config.toml
train_examples = 197500
fused_qkv = true
positions = "learned"
Rows from block 2 of a small class-conditioned image diffusion model, named by matrix and row number. Rows with one number belong to one neuron. Each number is 128 + 24 x the weight over its row's rms, rounded and kept within 0 to 255. All counts start at 0. Numbers have three digits each.
After each neuron's rows are labels from the 100 images, of 14848 (inputs lightly noised), where the neuron reaches its highest value: "strongest on" is what is common among them; "colour at peak" is the nearest of a few named colours to the mean colour under the peak. Only what is clearly more common there than usual is listed. The data: gratings and oriented noise at many angles and scales. In brackets: how many of the 100.
# fc1: MLP up (model.blocks.2.mlp.fc1.weight, 384x192), inputs 96-191
# fc2: MLP down (model.blocks.2.mlp.fc2.weight, 192x384, transposed), outputs 96-191

fc1.285:124135160151123133167148131138116160097150097092141123135123120119106124123114147158122114125107134116150148107129126187171136111165155115124143108144133150110140160184156127160125132136075097124133156117146121171127126104151129102120104148132113114125105144155098136174167179109108142103
fc2.285:130179107134122089082134138144127093108170156122117159170095110109163108160107141119160143119080138123121133114107147128170139184105101168133120135111137085103142083069156123162113122159118105169170127170103132142117162082127144138122089141114097159129126148136126093114082118123183108110
strongest on: sawtooth grating (61); stripes at 0 degrees (59); stripes at 15 degrees (29)
colour at peak: brown (49)

fc1.235:146150145154124132116120085106127129132120144144097132123109174133173129130114102106137132119171124173146141091112089123177124122084141104121075122143151143093131151110115109144129159128184108106166128115119132133180184110079132104163132140079125165115150146138138133176120142143146134116
fc2.235:154152104085175094163086159114119105152133117162122182157110104060139121147113153163126131141112114088108153092170131133135153108123148134134139137160101148096118108158178149129119110154164105186147124124159131130155130113169112081139090128109114120139101139151117107152134094118150135111
strongest on: windowed patch (99); very coarse (78)
colour at peak: brown (54)

fc1.350:119149057091155154136145126144118085116115154132133166151120104115118161127110076149164155158119126111111139136130136200163105073134131162145104131153133148136143092138104128116116128118116110124125131153120129185140130125094169132125152134145119126096162163115119117091144108079111126156
fc2.350:130135150130121128098129131144118087119114112131162162129114133084129128123139162110143132129152129103158112133120133079185107189170124148153149125150163147111097106106153131131117100118119144148098143133113131117088171081128091096128153137149116143134149116191129078161062148121140125137
strongest on: filtered noise (99)
colour at peak: pink (33)

fc1.203:125152103119111126150116122116111126089133129113107105175141101116130131158143094100128146164131135178130119126151106154085099149145085122166133140153095074126114071130082142147120121097088113137133117125166124159132123107142133097139120126138096139112170119107122140120165126174115123143
fc2.203:148123136117144138127145127138138130141120095150138089179155145098157104090137143125113145098106138122159146119145106105099128115135148129048078084178130117131151089116117161132137131179145133119129114139113154138120099129118100131120124147106153116087129111159098146116077145130125150100
strongest on: filtered noise (100); fine (42)
colour at peak: brown (56)

fc1.331:091135134133116138126159111121175154110070093120139145109183142159130118123124124073135166160147144134166125187103101143109089129128091158132152130163166105105100111150138124130141127124115115127129112149122105155097114117101141145117147108143151152090146130117205102130158109155111140116
fc2.331:147121128136124120144161138142129094112093115143110121162164113106143166123118133162163079150143150121147131153100091076123103118176158166121125130137162139105124131106102141135117148137084101165103127134172107107070130135144091131121156122150114117117141141140148135132124112134106119131
strongest on: noisy (95); dashes (80)
colour at peak: brown (59)

fc1.269:123157183125109123119126131133109126115139071113140086121124107115177137156094089149109149138124097127104125097134154117097125107143108159116142114144126128098107134141155142124114149111109131122115164099159129139116091109095132072114121121142124093105130144109099199113142130135193176097
fc2.269:162132095092140150138072097125089130128088093163157134108089088147107149121093161144119051104112143140126174153113118111106152130100142161163099097140108142093139143082103101106099127082110078105139118144099157132106084121162150122124121095132121103102154141164120107150099121149104127092
strongest on: windowed patch (75); very coarse (46)
colour at peak: brown (57)

fc1.3:117152122132111162128150112126154145128137136119188117130108173129137067125124155165148170119139114126133150124128143134172141151140104137108094140121103140180137121157114117118156130145097136146160135127122115140097120134107127100112129121230138113094148140099137108056137141112103124148
fc2.3:113137095160097134155153129125134146113100138126124090111130116122138132082145072141119094110146124104162119108129140069123087091109140099097169110155128140124125127151116141128143125078112153100141131147140163138079113125143138164142132135149151098089147131150143198171131188153135133135
strongest on: filtered noise (71); very fine (61)
colour at peak: pink (51)

fc1.113:118118143158122139134139119149114114153122079124123107124146108120092157159131134137126143102132166127096083121115104105106148155173086142111160138125164150144101116110140132105082133148135112127147113146123130106069090115110164115136135149122175142067089149127161142129132125120138156135
fc2.113:144142135111138163082121124134149111118127133124117157151128116106137149133121111106132162133073144137182157173122080143104153165111155085137107133113141110134134050088145129121081129139143094109107119107086161143121126124148169096087126116159133120099153118145144093133093133165164141123
strongest on: coloured (100); square grating (46); dashes (44)
colour at peak: purple (44); brown (25)

fc1.282:135117130125125139122123149101140122131131140117123130117069143105130125169138141165235139116162140126133127071121141137137120115120138144138110138138119139112141143143065155102136137144142109144119119131105133132104176137125154123198088172124119168134131141110141135117147121090133154162
fc2.282:122111134116117152127129109148120144127109170126197138109140154099126101123130124125084112125106144122122165183142141096096116149136112162140111139114134145145148135121088193139094117122153132189120099101151133126171127105112111140177109093158122107130110086126109109128115112157160136114
strongest on: dashes (100); very fine (48)
colour at peak: brown (62); black (33)

fc1.119:142154121077113135167137147140116117082117140140092112153138138161155095151161155066122164113131074147134108140136103107101106150115080137112135122120118160119124118123110106099107127127128136128138095118131111137110115115071069111132166155121125149163127151127157091106091131153156141118
fc2.119:159167089090146152103151117125125127150164108122091126110138154122130110078134082165146127107102092164133163146113100157069118138136124141143100140120101074156147138115108127121074134141079128111138115108111155137106118116169159135112182145093131138121121121124153135169139121147108119088
strongest on: filtered noise (85); medium (43); stripes at 75 degrees (29)
colour at peak: brown (39)

fc1.106:076118108154116110083138080155117132146110139094134103131153130060172116126113135141135124135132137121103134146150127116117102116108104149121109158146134093090139117149106119095142131145136145080115122154145096171115088106164105100126143135147164127164111145087090166154115156183124149149
fc2.106:128147109083133119149138142137131141107121131063139098124191133121085125134125084129135148129132128142118114148141123143115151111093186100132136164128127149112167126097150124133120135095118143147115137132135158181128104120091107141157123151119113145172099168151085073097150150123123123141
strongest on: dashes (45); stripes at 90 degrees (27)
colour at peak: brown (25)

fc1.118:156190090106138109147148160119099119138129132136165109140095082136111139109150102092166184132120087152133077131149145118113177094116152094136127141106158161158124114163141138123089128115098159136102143119151143159110128122107158129135169109126124111148136094130123145071125152131125132113
fc2.118:121154176160134160146140144119151168117100129148156151124105121142160139153148145097110097150142111144096155143139090172118173140117134074134129144097141105194166132077144153122060116178101153116130161128115132140135131112136112130143136120126158134143086128148127104122126166141151124125
strongest on: filtered noise (98)
colour at peak: brown (43)

fc1.303:136078140063121118084136154121117163114106111138119146178122118087050108161122143117125092149148146134083121152127114180128129121152111180119154172147123169137129083137107097146145124086085135111180105147089181153110099143137115124104122121113165151122093112070125114125109106136140118080
fc2.303:077110124106140186128111137114117130143111156146151126144172139095128119108118129150122128101113122154134118104114128197107151107111122147143149157118127134160134126105161124119115144206119156142184114114102117178104142114186154116092156144151161109175128114159107112108130095144130096126
strongest on: dashes (88); coarse (44)
colour at peak: black (81)

fc1.296:142144124142109102166079131117112163173135143129146112123108168133113166149110120154109142139149175152139113164149082110157118080083120091107116126123137103111135160138082135123077094121144140091093112114172133130124130123121114121143127085110130116136137129155175129153137150150116114112
fc2.296:126133137121118146145156160118144178099124136138124124107152165133102083153099137132102180103112152098145125128107078143126112158088144129130140110135132152134121107138161155111078128171143147117068132167064146116132105122131129118162109091085101138150183144124122125108112116115096133147
strongest on: filtered noise (90); noisy (63)
colour at peak: cyan (35); pink (25)

fc1.141:122137068093145119162149114102132160122112148145093131151126119150154120158146155078127146163158107116147159149140136112083127122118147137093109118135079144108128083127113082125175139119108156108119149124126130131131145137130109121122104105152126173103128130132114100094109143149142116123
fc2.141:169138170096128151134134170110159180138098158170114133136104116141118147103107159119119134144133087171119086168165116131098134142132160132137116152110082152138114142128098174159121132153125110070123142128148112131160119130118136126108141105181135128154115136120130136121125130160106143134
strongest on: filtered noise (100); medium (46)
colour at peak: brown (59)

fc1.236:139109145102122132139096128085100161143103127134116151132121130164128098092151140142055102162103101119132160106158154122088151118118161114096147128167154146091148108150097146122138133125145129150105131100139092116127122097107120136105165142113120210142100118108132104140098155155137102099
fc2.236:138130145121096137125096127087118137111122093139128131140137102133118096140123112119073143185140128133137121089172150137132096110125115118145121118157117111116172126123163069145165109137139127103120132163132133133136125155122158125153128127115130178141134136125089133113133163110111161115
strongest on: noisy (99); sawtooth grating (56); dashes (37)
colour at peak: brown (29)

fc1.177:116131139129126118133173123094159160118173075102162145132142132133120117125114128127092135126122145120094103114097127139100116151157130136120148119113147133066140105124107101166117094138091130115133121162149116103156109107105121120192128089116106150138132140134130147133152104130130188139
fc2.177:145145091108141150115109144148099118160126135113120148130130177123117097154119130149121134124115180090112160128119114130097156115173130132114113100135123099094136105121174113176170107124149135142138135150097123124130109132132113148227118143152168117105124135110118080111147118106139176122
strongest on: coloured (100); dashes (56); stripes at 0 degrees (25)
colour at peak: green (31)

fc1.167:135113127132139148156135120110128126131117112100155039114124130115120141066131110117120132137132097111143136151109122161195133112111186132162109121097124181154103118164090137158155118152112152078167157141069151164099119132142165112109170138135149139128114099097140110152113143151113115118
fc2.167:099119130154108132083142139127133156105083130116121081117124116161142139198176117139157137182098134127095111186124136095151123167137127106101156131122093124122146130102170149143109135147166103166139108092137139106142149180152103106131135110128070118149143084181159159102116102152134129133
strongest on: coloured (86); dashes (76)
colour at peak: red (30); brown (26)

fc1.72:101122139129128113134135143112129127102142178157133119155084097123128121141134108138109093114156086108093152138131094144116113095115143103109122167124145149176141110133142122132113125169170176110138093130096154150138099106143166152145162133129131136116077103135107125170092163141089150129
fc2.72:126102096133105123132147123135148199110120139137169096109137124111102108182128122160125120126106154093107150152124072106130129123134124097086140098132119165109126151118201146134133121130098094122114111105090169123116150158119113159116112116142107135161164082133154129136160128131174135155
strongest on: coloured (100); dashes (98); very fine (41)
colour at peak: pink (63)

fc1.213:116115067131132127109160096121122135140116124089124103152110112119121119161130149097130117119087115106123104165153139177155147126117090131147115119101120159143145113134144108072155107136113115138089100125111105143099119142126095142116144125123094118121101143105131113113103156131161087141
fc2.213:109087169135119141128147091133128099124143186129089085119142120137093135107133123109181127159173117163126119120165189073119133138124114130121086114098146108136127128111109164116124154082113137158117138128093145121130114163131138113158146155081130166126125114153113151092158136181132135120
strongest on: filtered noise (88)
colour at peak: brown (31)

fc1.59:136100110135160134141135135129132105149108145125143107128124112112130124136147152104118130138154132140177117179106098132119159146099166129128115111156079101113167135105101094131152149152113118129120122087109160119096155142129122105146069132095105130153125117151088142137140121129134100131
fc2.59:126135121118173136097137133154109087170154115127069119137126139119120104122132134146181129085112101138138108079110120123142116122141170142142137153113093154121144119140145081124126116135102130124151132057105105131106144132120135132133095147129160091140157123097089152104139134155137095145
strongest on: very fine (62); dashes (55)
colour at peak: brown (31)

fc1.325:092101132153132104118138131137140132160155117150079092176144120130142120097129198112098122126145139078112143130128134168143148107065141111133059094119154106165147067114088120097115126177119158152136139108131112115132138123117144150108157122096121153156145097119121156112154135166132145134
fc2.325:147177143140144137109100151125158127113119113134131093118136112143153154120127150165110134135106092108103119098110161125120118110101092135078175135099142131149120120109133089141114143100167179081100142131153126129140141145086095110114164117152150105173132141152140160118087135143172141108
strongest on: dashes (84); very fine (62)
colour at peak: brown (62)

fc1.62:123120085101152103133170111173138132095152122151106144116139132114175092148143109124116100145144094103162136137105090130158139112114080136154165149138134163115138159157146101146135124102103136177118141111132091089084131121118123142137109115149098091160100129116144149110092098108128115106
fc2.62:096124171146130148104108133116119109119138125124113146174139136149061120106181114141137151176090099123142116133132070137169132156121180091067123138119103114103111158128118130111124133160121121102098123118153166085114133132105107132146131117130159133123074098109096133106135101107160165100
strongest on: very fine (75); dashes (74); stripes at 0 degrees (26)
colour at peak: brown (25)

fc1.246:107107140121115142143168148149176102097171138103114130124153111125062147138100128139155095160161089113089144100146108116132118148119139091153108145119143174158112119145110108157143142154140183149128154165137143126112154055184119141126130154116113117154134139138133163123141121136086139136
fc2.246:134158107161136166128100146102109170117111079145096128105143118124106125123132186102116105110173154143078128104144171106154119131083143152149135130153095151123094173147135120109113135155155114126123076146090104119146080138151098139136126126160105095091084143165116133097118122106106130120
strongest on: dashes (100); coloured (100); very fine (53)
colour at peak: green (29)

fc1.135:124191088132121158187129145112155114157132082107121123099127165131104109111143114125138119119109144141072062126098115156118146093122134106129106154119163122135125096135154115118095116170111147117045128121148126113112160151122128128125127118108135112115128124134157089137112124101123114094
fc2.135:151132149106123097129144087128162125106120081119101141126121121132200115158154139115142162142124176146136154129110127077124105143140167145119106155130155104125153107123095145144114109082135136104091129126142107123121125154109112141163106105121103121130119134119140166123148119133138158125
strongest on: stripes at 0 degrees (45); dashes (43)
colour at peak: brown (32)

fc1.128:127157100161148141154139092124130134141135116092129110156128157154147171133133130137138095156166106156116154121139166141120119104155160162146106134154126133136125102120167152131137183092080139142205174129083165168157104125127180074090150140173127131113145116137119126109145111132211137161
fc2.128:125119145131129108118118128141114117104180101055137111114112110173144171096175113152138136155107094141129112124162138120105128134138118180155173107161109149108124100140110118163135171149092128117171136123149078134119106101112122178149151127174126124105132128103092113133128082175070111148
strongest on: windowed patch (100)
colour at peak: pink (38)

fc1.198:110118133152086140134064128129148138134107090153122141137111119168117066205129130116128119128105119133135153137139151137149127124139138119101129117200145146130138114148123123146146140114119141100122124117133095116103115097108112143082165155129152128148095120130141127135098122155132101107
fc2.198:138116139135162126126051123119148138121091099134146128136124104138149042085128114122096113103126119134129139124093123129125154119118122114128144123186134130122110132119151149140125105143178122152121127125135123128089131118130155127190139178142112140144086104114127112118141104130116170116
strongest on: noisy (98); stripes at 0 degrees (48); sawtooth grating (39); kind: dashes (37)
colour at peak: brown (45)

fc1.120:133165126111124093164108129147115110090145117173143151131124140123140088211154164099118122132128120110117161129103157098116146124146137125102119143124112138146130073152146146133136109114121130128180138130099144134077080138128125121147144127089170106106150145111088120108120110155099137181
fc2.120:142120135150181188096162120129161121155114148156110099097129104119162127095150100148095123142134138138149147118161160142102153129192149137128149097131136110175141077145141147135161132153139104102134116099110131111109100155116116110106119134109118112139106134173121141146144100163181122154
strongest on: noisy (72); filtered noise (54); dashes (42)
colour at peak: brown (41)

fc1.276:130129159169151133112115058137148110172121113136121076150141134128156132108091144121141107129121135122129098170146150123081120142130158145119130113127128162129146077123200128151163144135136144132133159149122164138107137116142162101103143153136207122130095113182115126119093171142157104125
fc2.276:119118149196123118126152143136147165115148111127106108084132143126110107148110098089125168116159170105118150163095166139145160150128093177159119111132156091151149101113118133124135127134081172119149193143166112131119136132115139160167145115175048139133145087135109147166143129108132148127
strongest on: windowed patch (97)
colour at peak: brown (35)